{"image_size": 32, "translate": 0.06, "orthogonalizer": "newton_schulz_5"}
Rows from block 3, named by matrix and row number. Rows with one number belong to one neuron. Each number is 500 + 40 x the weight over its row's rms, rounded and kept within 0 to 999. All counts start at 0. Numbers have three digits each. After the name is the row's rms in percent of the matrix's.
# fc1: MLP up (model.blocks.3.mlp.fc1.weight, 1024x512), inputs 86-171
# fc2: MLP down (model.blocks.3.mlp.fc2.weight, 512x1024, transposed), outputs 86-171
fc1.429 095:430524501484464474492460448503579545456543511564475434480556512483500513548430472475480447456524519472545518529518441526518510451508429473437565482517455474524461502498422520499425518554467506521456557503488466499523449490522554439551529469539565488516486447
fc2.429 096:519538514508564549578548533474543512519464500506482514484484553485510504503530563603421541416469473491535519429512460543419577528536465467606502510456559468542500500535504571490447535507491504473452529475527502560495538493484494466466577518518455491531503505
fc1.430 098:508455514498448535489439477527488535566474481472524475556461485425503537616618491547457475445490427497477484529491504518473482531551490498482527518483501508478510500539531544482427535477509575541469463553508488557582472549507540496522514529493533501452541522
fc2.430 095:493523494542534440467459507422483552511456501619477549488503497568524420465434493463532573550571591443480522566466489516558570472486517469504504503522530525532438547506487543475490587511491441450522476496442499485464495516451384477477480448497457513549509549
fc1.431 092:473529425553532520494514475510528503524548504473465503526478517520449545546536541537452509580574513506466501517555453502483473542479551510471480430539534486536531517476548505482525476542436501471511518513519529473460488447510439516506500471464486566482488545
fc2.431 094:484525469477454465480498538473481475515462556532518499513469521532543456543550548517498474475492575514444480477439510524513465448514582428588539471550512519475477545494499479497492539457584516478541526504479479468545533490481566445446499444486548497536504465
fc1.432 093:478476507518504550487496495468467531462574540458539536476415482526591600521548453526519480492514522496506542515599514576434473554535573517472490447524476468551527533456498482419451479500492493521426523544540498480506447495479525522531506500420430506511493469
fc2.432 090:520567472481530470544458473505483510540470537431499547516473538516495482517479495464453525528525523481503468449418516487555543470495584468500485523504501541576521505505467469438560496478482491524554484528487461587472501541469515473504453492532522501495520541
fc1.433 102:531512548537551511571462483462500505479484503495486561486544545469483485493395500497464544470541585506462582563476465468506483474464521482449525589508500519518569458472588522481518530445518546499466480480502492516422520547582520465513500535506486548538506391
fc2.433 093:488532447496431542419482424479480476526491444499525506499504462451429494510498504521505503477444445510438482485518510485447431480548544523450532480514547501510464582541488479486540500524496461524518487545515500449451589457496498551468503507577556537469512472
fc1.434 100:490455507487539513617496487491485480471490491495520541526508483374569476489508507516591542567498445466504514523473547491403490492527535509471484453449503531509550424522540464517478518582489495554447577463513506482468551553537501508501437533485487471469505590
fc2.434 096:475513495482430549531504463463487522484444535502514461570507495549415503484494519483511568494501507516499527468468433489552527510506448464501464572488420498538456471510524477466497504560447547485561506574489474498536470507566498457474518419496480545494468485
fc1.435 102:476589497494467468520463496496492504475467545485529545507545472469562452499486483469442548532506497543556483443491465588419484571497478457485469536449401507560487478499529489486446452472535501564517501455525501548585476509530474446486477517477511517522450426
fc2.435 105:514408505508442474433489558542561467471442491477427486537445530477484562554565540468477502450451502495497524516429548529524435534514523477523483494537469467521506501514458482410525477476480509456483546477483622473436487552528543484575498433499488460491546531
fc1.436 103:456485468492504493514594503528484539482493535538480505423533514487524520500449488555517431463564435476502481539506504518491488470500560465494449525483545414585478480508460477469554543527547461493547520499470473517478447501520549428506502513521524533515557563
fc2.436 099:476503507557562485545486510451485495509501471464495512534506502467494529454498457483508528492529493535479641517510543475575548494516543439522574582443445443505521559519551506524465495438449545539495442570421509427510522496484547500468429441479485480521447520
fc1.437 102:539541504557465470573503421493460500549545461518461507477459506494560563506480483514423591532521476506499527524462503508477535541494462526436474467488511532424525448494491535514474527556562497424504479556513488500447568471513379531460431455437545515530500502
fc2.437 102:595446520482491461474529497511492498465534482419507519542468484490539389466494549448539557469475525510414572538557431504508442453492511511510519520537516562501433472472522452511419476491502532575537507463523562491520494487462494524567495490465464487398538566
fc1.438 093:527549532498531463571548513493521487501461477562539603483495521473448482498477486521498514585417496481420564518527561473486541454549513520546491460535482489499460436488417492487545509477476550508508551484494435500470517496439537516493474478469535516482484496
fc2.438 096:456554546445522452553576467545440537485484483481477528573490449514530502515600529522549553418521380438457525574477504457568492505535391551488519522504471484536574537494520524535567523509517545562475493543550544579484485474494499505559460516471457525474497571
fc1.439 099:488475468479488500538525463435459534527478498477603489554496491441476527501476553519570453419463499447488503502535473507449486413449474539441465484483556506436544508487529455512538507531514490561511438530465534544493525544488578530567448489478522475540494533
fc2.439 097:489502564480536613452480456490421587454437467471517472511530521516558515509434457553478509495568603463568489507526516486484504479469505509460474440483551457465470463454519498454514551545502487449501533507479466470507438508471523477509492517501447459465497545
fc1.440 098:511492510461501503571497559538515561496477549427518472492524530531532548470555472571514488526573507464475475475488471525507450408531456506513464504495482495527477528519504469570487515484451513493535405518516463538494542475552508464471448560481498435475484550
fc2.440 104:509516546487600423495427521436487522485482459486478508522572476507529430480418469475452495439459514504496542470450523577537518462469486453501496425532484504472497506510458460504446464473526513589445447567472557556469440568573491496483411495500481530451473518
fc1.441 096:513508424466515473575444463547480473498513552465513507554636520601492536514515502573492514454458478493489472514513456531502559501459545491433504558531422503432498524461481519545548468486485507449529505532571442490518444472494463520448483494529521516512528519
fc2.441 096:456503433531526567437519509511481490465513478476484527557395459489509504531494489474524469440456500452579517512584571532522529498577577489479526480474499452500474451502466481502465511405480574504444526470487482524526498470483486467449453440453473537460487542
fc1.442 091:496471517517499467525484534480494505563433529600573485444538429499527505474505485616433523542489473524475464368592578551502462501483447557443574516455480461564432507485475507466593513508518508482477524517454478468541526410468426500509570509533473430505520437
fc2.442 087:528505500510446555484536542440583476403512488446550532513452518434495489471554483484499572546504521530501506506413486485487510486573574560511413530483557509563502528471576541586510430453467553480488448433560452485486517501510494565443501543434519522585543525
fc1.443 101:465487494550463493531491459453474400446479544474437553442523541487495440476489476533413510497539514413479534452496429532491554519565555471457570502522515506504526396559457531521534480484480524489512488533502504433476495455482443554529524459502514470551474488
fc2.443 119:526470544454561585437441532509537424555522491535483503551500543493480438504482465442559505512497522502476520436558495467537503494569552492582453407486447530481574501420513500446539462483442482528533517514519531535541484506516599527503442484569505443548520490
fc1.444 108:515451475485559518455538491463517457475493514523393494501471513509489525518565448483439541479527559477525472558563530488546479466321475564531594575538508508514539559539453487441495487568473476468523514520431522447468475520430455513424531512528574604497510532
fc2.444 109:481482560517500482524469511489491482489495485486494464486474502476494585490470504480623439587464506468519550494525456450562580497547461424498400469546491504555503446478539462465528546559506466532529520532488536507530447457466488531477422475490481483504528427
fc1.445 088:541541512512581479465522525524551577467575417469495516524398451508421435479540494555474516464584587550537393462438462469503449495501500517529463544465574555536511445476459495527524444475556522491516462483474505519484533461569447536484523462473497476536474547
fc2.445 089:518490510468517473385508504490489429545460560494464471508471529505520524440488480487482519520526518506449573499526493559472521485509489454514524540509522487536497562545504533450457457511529498550512483446610550487570557545541563572502500506533411525429550500
fc1.446 103:548487527468574550488590457476611506500489478564542470517530509509531452491531482529523491547527507429430552489546516501473471516502492527455497496521496524520536518550550513509529587469489487456459500521507484512523468514577427504495528455431565498534535517
fc2.446 098:491495428515559512584463529520478483560528450433478464426502532483443548445499528446545515504483549557489547493541458473470548431434517514492543538507460463486438468484516481500545452517572495517503515506477471480476532471450583486445494440451451476412528459
fc1.447 098:488451460464532506471505486507493597509483488501476443526510485454516513534469559484539600478443457470528489499602568557517513439459573577548522504496554429425593548480464447484519521459487502509469412508497438467487510521459506523468530500526498500454488541
fc2.447 101:509575464502456529607505525477578503510559522493534513503495420485459474447482445426458466542478594540450498516482471549532528562481490444422444553497479484494402532443500465437502489540519495518505510513418530424468553483538526470551518541449530472570481489
fc1.448 109:452553498527537519596531478539475480476536527488458495503514508503473530487532477503493419415542460457432477467536490563468447519463478517525494504492597489526492568571407475539501480520452443464459436526450476546445597459548499568466504473441528509529494508
fc2.448 110:515477455509412517536484501455474477492505539511514372502502477501461483565588524505463491508471517462452538480574498485475495447475449529547450573470450420472497498539484534481450519553394497485513532473519499509517445485558498504507483564536530497518461475
fc1.449 094:497475512488507514477511512527467491472504493468474461553429584518499492581436522526535541535513522493441500468462478454523508479485485499544458425522416530580443566496548499536537446541491509506457492455470484511439541503484501477508535533485571531543471479
fc2.449 093:514462513486501495442487474438423481520486483438473491501539453491520495561460486453474430426527489409537527487502524569519510515569468506524512513500450526484465497516497439489478475492483506514498497495514516512537497436492526535453560386524459498532468369
fc1.450 105:524479474538476504537496485510559492498593449485518561462464367449512517460493535470512509533505501443495477565402498491472517525479527510524485466442507364608450489516481405524475485516524460526496473493513463510478506511508528527490455484502446502489504509
fc2.450 099:521487452426517487436509549531418475495415498580506506562502498458535551535514453533498489459475517498536536513512487486605483479501494496465543511486476556506483530454469525518460533492541556531528518456455546485537581578423478487548526539567553485579476499
fc1.451 095:491556538440529537438519547504552440472418515494509545541517461511403491473502513531504491486495413482441568406535414520435535515528446538504513494495515475505479468507524524474523560538479544462448540533554541510435526533484494550522566462495506429526450539
fc2.451 094:567556579533481550595481455474507539475572577463486519441481528478540492379510474580533497497503530501475487497511454501468523452491592403479540450467473526555534398429543504519452488495561497465530509470510479479490433468530486470518407448516480609523470548
fc1.452 095:507457496575517494542561515506491464440460511492499489431525477460499516413520487519553567460442520442433508518545560453550535502516446485489522527509481517443500444532493450455518559483515477543523497470526499450526493472466482560491423464490511517441524560
fc2.452 092:462467460501476434429478552547460520461543472501508544551417516516498449570494495554488485462499463562499471505480481498542452507477537486567552534476532532573444559520560490555495535509438481407450460525441506406448512503445437498522553476501492529566591459
fc1.453 096:496502451505521458542487527500488486415553557458455466521469440513472433574522454468508592548494550458464524458530506468400484463533540506519485527504512571457472558476479510490583544524534501496480538507523529513508521532467464481596471466533506483467544524
fc2.453 099:373506490497501475554465481459460464552512518502510576443451434444438480449556546520499519496531524486502478468451534463502452470461510498519514476435463449564537490494503498545479539480526563477506524527516467554498503490558495512420566456536488503522464461
fc1.454 103:561524476476548425523491442532448486434506524461504467542519541495482482427478454510519554458465556549505488442518491545569480488490438481420499528414461535502489482495520456526435451476536527551593479518463512538502486545533555528546474460488512484495437477
fc2.454 103:538517527429457438433473403482562453493601531488460432495546431559495498531546407469489421517531489539572474526534481543507441457555526483469437511512519531505487468458493590487528619411492464490484569520579472537437527514468497531447495500513480560516533502
fc1.455 105:489488486479437456465485492440511441509574491474491477511489551493521482458509523527538505522563530567451595492470489497512445516522478492492515506504562546460535507520442459475438553557448534523514543532449414540463576482490497548461507411427515540459483443
fc2.455 109:567530562528572446552588503538471571518423470490550555517428480464515503467481428538536540403518534422466472504545509484529438471451541499514495493575475522492466494586491497506443545489520519488495477462585549445484538519501487481504529459482499379594445515
fc1.456 093:572461538409560525551516490511490496560446548515519558422537517457516517445549509534498498611388472469516538494528540495419507453513592538587482512536570509503584481480485571425493489494483524489420529447520463498507547537508520476490481514579513572454466537
fc2.456 096:542519537508506521567498507559529445422509510526536455494412524499578460554505481531509545442543530551457508414498486545440503485443469478460537542557590431488451520488516419505539486517528480525553544553492545492540470456451513474491523494529481471543541509
fc1.457 103:549469557436483456451523479492529522533530518497525479506550517513493466502549397516527505539469514537513438546502535555534483468543496533422468448546553506482473507469547434518499507479470512527508556482439514492543549500484542534517441425579506521472505442
fc2.457 096:376542505496519448535534537492493505564448525509454515561535537524508464527520540494510473426536518469442567522447384476529551518508501449473519479528527468476506528511471379544471482571502485502461566486461448483562525532496482525449578492439507542539487570
fc1.458 110:419475420489541494431499475487420583548468511479541472509499545479515483509578554506453536551515526483477516496522455555506523477488469485507475492560518499481512517556429469512494475532511470508489494471448545476411573439456529470449505514465547555447467525
fc2.458 113:473483531461538512530485476557571515529543519479412523505496497547555535517517515472543505491550466538481543473540440516435509580498502450464444518471586450445441492512550479563500488547484504506499477516509455548536517481501520479499480502458462444572537556
fc1.459 097:506500548437479554525507543507452487506497447561583415508447483516488512461549538501498479406485437549487528521532522500546503504521492532500421539496429421539500473509577532458543523472477458503575445507564558498496463522475468517448457476534505465507461529
fc2.459 098:514512490510564526498470514516547495469474533514492551511517489477496490479460465500501520586511443453536466508433508452500465474499418490423554513520439486556451529475530532538486461464521516476436509456521515458463486554544474504484516444514468535449525495
fc1.460 100:450533544445498493493420517539541541478471506528486429494537550531544551498465500500494454444410545485548510489518507515542574562519432535431462538540568539532494472479516450421464601469528551564484570548458560512448469491456452519486535504494468471511502507
fc2.460 096:564394510506533515510523570530493514447495569501519524463459454523506480453543508524462565436547465590514446478507490505511509474537509477531477478463512531510541463578477570575541449508545428472548463502537503471560481421560496509531430523578488464502430494
fc1.461 098:502505436405418587451502569496469486538622543476557574543477404505536524498420428556425546440585444492530452599491520509489558491521443534524489535463450449504567517534474496433578471452469550476469627520504560498476475501487534577400611509459548501462522519
fc2.461 095:492506531556539438500537484535515471405442473386488465485494519587451509543502479540534486522494586535534480514443509479503453518485490505480486509631498442548412431504547490488483507514532452526453480481561438497379496532510523538535544406561449484555466516
fc1.462 103:495571498472473483574533459479609456554451482545456464473497494490514430504461458469500421549491504513492476558461512536464512506497591552510475462518517494503490466457492495471557541519469454486505561457441441542540538491479516479547555435519501534525539490
fc2.462 093:491486532490564530534522521459495585442546528476469545541523476446470469466465560498540525577525526537484572471483495509503527476467499474512512473484527466520588549528488505548456532498557581498576451492451502508510532544519393438527484514577418450484492466
fc1.463 100:438524527508531566538463498510499472449537557469555503528386450458524493474447487572503608509552553472531548554511494478432487444425511460518443562444420557457516485530551462491532555444497446500504549485423488506529516477509478516498449512507485473521404491
fc2.463 105:495513382500480457521502500490518432509518510435492526459547483532472549440487435462510492552492520483525501467472506474489483499502522509502450499486492555496520504488492504492499527558526564560519523521518491575461469486416461490490481459512548587541523408
fc1.464 098:448537525516466532437562472456520515435524488592531546422561479563510470493470573498511479490580517521495507465456494524509486530517520447474534545511516445445474445508484482502493541516477483532442503526503534535445534556512570532514425550563537487511455515
fc2.464 103:485438537514443608515507484538519508474535536489413547502545472468541527469486557521528463478417524456510514507514513502540466473486546471522506504438479564545409509565527481479546537516517565461544473495484462474535529485445462521536548456507568537524552493